{"model": "contrastive audio-text model", "train_examples": 39062, "n_mels": 80, "input": "log_mel", "spec_augment": false, "loss": "sigmoid", "encoder_widths": [96, 112, 144, 176], "encoder_rnn_residual": false, "text_encoder_width": 256, "text_encoder_norm": "layernorm", "text_encoder_head_dim": 48, "text_encoder_fused_qkv": false, "text_encoder_parallel_block": false, "lr": 0.0031, "adamw_lr_other_params": 0.0021}
Rows from block 4 of the text encoder of a small contrastive audio-text model, named by matrix and row number. Rows with one number belong to one neuron. Each number is 500 + 40 x the weight over its row's rms, rounded and kept within 0 to 999. All counts start at 0. Numbers have three digits each.
After each neuron's rows are labels from the 100 texts, of 14976, where the neuron reaches its highest value: "fires on" is the input token at the peak. Only what is clearly more common there than usual is listed. The data: synthetic speech, music and everyday sounds put through simulated rooms and audio effects. In brackets: how many of the 100.
# fc1: MLP up (text_encoder.blocks.4.mlp.fc1.weight, 768x256), inputs 0-63
# fc2: MLP down (text_encoder.blocks.4.mlp.fc2.weight, 256x768, transposed), outputs 0-63

fc1.320:548479423555507559558457471528534502453543513543519419527497458542427521495495432487470508528544537504534561466448529483426503526455491540528593445509470566502469507402544495493499528463526566
fc2.320:495448519499494473477440482497496469516480533474531571502475455461537493478498539542480452515538486531529555510468440585575514525573591485484548458501522510510477500503469528523503493447477485
fires on: "u" (32); "<end>" (24); "t" (15)

fc1.593:502537526520502512418504476567435533542473478440458490538551501523497544513526452476444541561488458432440525442484525452532458518589523558423526454527491544496516478479511490482497446509489522
fc2.593:443541495498490514477566570486488493555499536556541509448443539548441467428484505527546508410461533500501567552496440548490466482510421474505535559545510545482491483505501452556514539551452490
fires on: "s" (40); "n" (31); "<end>" (13); "i" (8)

fc1.433:521514458483482518555566463475524509465515447551546488521518503499521497476458454486471460484613443466493386488518460574526444493510545475524447551454507455484427535503476438492532605494462558
fc2.433:571600501467434503525508442607400529502464506543490449461454500497459552506504444452487491449474487499545491515516546470515567484462543542471512442445482487513478531485542504451484567537471471
fires on: "," (100)

fc1.545:457554505401498475478471503452555455504584460544464524459394521492463564529552520521550474491426455582500583453543538515451473449472504496503529547478508487493477504475579464478552462513508467
fc2.545:504517518530434470431586504490514443485475507475450533459588475469477510463442515522507524493556494508504529504454523583450480495432532446452531429516442469452507471496497488467516501518522521
fires on: "," (28); "<end>" (27); "i" (25); "n" (10)

fc1.322:462476523494502483442513482509562436580460470458515519442561456501578471477569454487516401565502459487504492506561533452444430503523487494500511547483512501501466552574537518488533606538534521
fc2.322:467460542495492481506440508485479560489452591488510520491450555486499519533478503455403570435573523529518484375429500530523483525477506535580456510518493487511431471464421439487466510438486522
fires on: "n" (92); "i" (8)

fc1.364:489476427463475468490543520483525510526519501487397512511523472483503471444462529491444549488486507460481518510488542513539499541516486559497462452490551562479470506526499470584458442520481540
fc2.364:537533460505522511464505476467496525582523515582555447488459515524548517601477626463501486522468494553513433476524515484490450451497473486562489541441533421479480521428572534459556517488507484
fires on: "s" (76); "i" (10)

fc1.107:466547478508481558566493497499524442577487515535559496473473476476543465467546486508516481539440501499496517510498529530511442477516508412525589534491522509439508502541492413509498555443501539
fc2.107:406494509499502414515480518487469517459527485511460499474499478470501533445431585535537514524541403460555511523506499472505496533541564557504448470524466530501514535466475575524512508545513534
fires on: "n" (50); "i" (10)

fc1.215:509529534453505557530534517494551562520539566524566470513501546428513465486521539497482522465499414520490506436432416495511455448495442470494509509520515524541486582483496541501448559480473498
fc2.215:514463507491494489470462506557459465546489535516518473442382441511468520465452426499503450513496492445505454514449564588522514487481554523459483490488462475488556615555515449448523354526503550
fires on: "n" (37); "i" (27); "d" (15)

fc1.556:450535516578390586551493482524455459421467513480494448517468552506490522492592492552447460430531516477525495544545495476464471450487501487498399587570423440439461467508514470502546465456509503
fc2.556:536542435491515478516546540529462475517528428462460539488544504472512439555441534489513391522531532494491552503501504546488571502513570461504511464473511465544592451422574591511489534544509497
fires on: "s" (31); "<end>" (8); "u" (7)

fc1.19:514479453524501529553542572501413495563492491440515541412576500509453493508451569472427491450501457481543487480513543532488497419471433472547533613452453516501503457555442517422550492582501506
fc2.19:523475459461545454530493460523433511452530520492450497477473420516508520529497554498559451526562595435427529483516569502451508528481496529473488427469494447478549521559520548504484528463483527
fires on: "n" (28); "u" (19); "i" (7)

fc1.735:583575498524540558523496485492519532567473455544459485509535494458504501457508466513516513505526487536379536552554479431435527514421454475499432564510547468453459563510432495509443454535485471
fc2.735:492456495517529462435541482471421533453446513554481467540510462531486510544494498504475488506466512474556564493472483541472489450566487505532444420496453539463497453459461414510539474568555519
fires on: "o" (61); "u" (22); "v" (11)

fc1.753:441554553490485531540483533507426483483474536499510500467454490467430465518520454490489512539496470461532498492465524393484507480531522505496437502523514531434457461540514505445452449446524492
fc2.753:517613451521603491483482521504566495488494383511449506520461482471436518493513558429509491477551518518479498476465612553531405569444492518518477426410528515488492472492486512550518543530492585
fires on: "n" (65); "i" (35)

fc1.474:453517467528547497356560514421522503526515493423502549535464524495513601463476506562491549477484574537507512466508516512474526532557529551561507480539485467498491505447534556492501495483529531
fc2.474:438492518485491509528544538499447498509491547529599476501398564485496517474439513528505529518546497511499542463512500463541472463551499449488528529463515519489585459506501449483451535509482423
fires on: "o" (64)

fc1.704:487512495478520458526493577481517483428489467486558548457516430485504469526550476508466522555509490529501487475428552466563458516478447484530491446518536501475503529493559441534551570429508482
fc2.704:510521517501487495464547438506459557482561488523438525493479458511510555435462522440501507484483542518507441524486458549530498523513472559455466499442482499511420520538572443461535477508449493
fires on: "s" (58); "," (41)

fc1.252:537510462537490499543552480530543513513483547521583515458460455531531487494414493483459527491518615436518500513427522432548464338480450562536511464525525497527473532494488513470477518508553500
fc2.252:504528551459505491509425469472594440467469510473480610498536497429536494512432522498519488484491502543550506452531507457518511403564481576530447489481471451554499569532492485509469521494513532
fires on: "," (100)

fc1.767:509494496416435488562550544508516476437488560542541454478503515567502427484443520542508504434455529514518553563578519486527419472538436459606512478485588476448458482455546517545500503509494550
fc2.767:554483525452550480465482487518520455430512511496494502536559507533515503490548471495509517514491421528521537476450457444577534476475529566483560467549487501526478483492467493476551485501530431
fires on: "n" (100)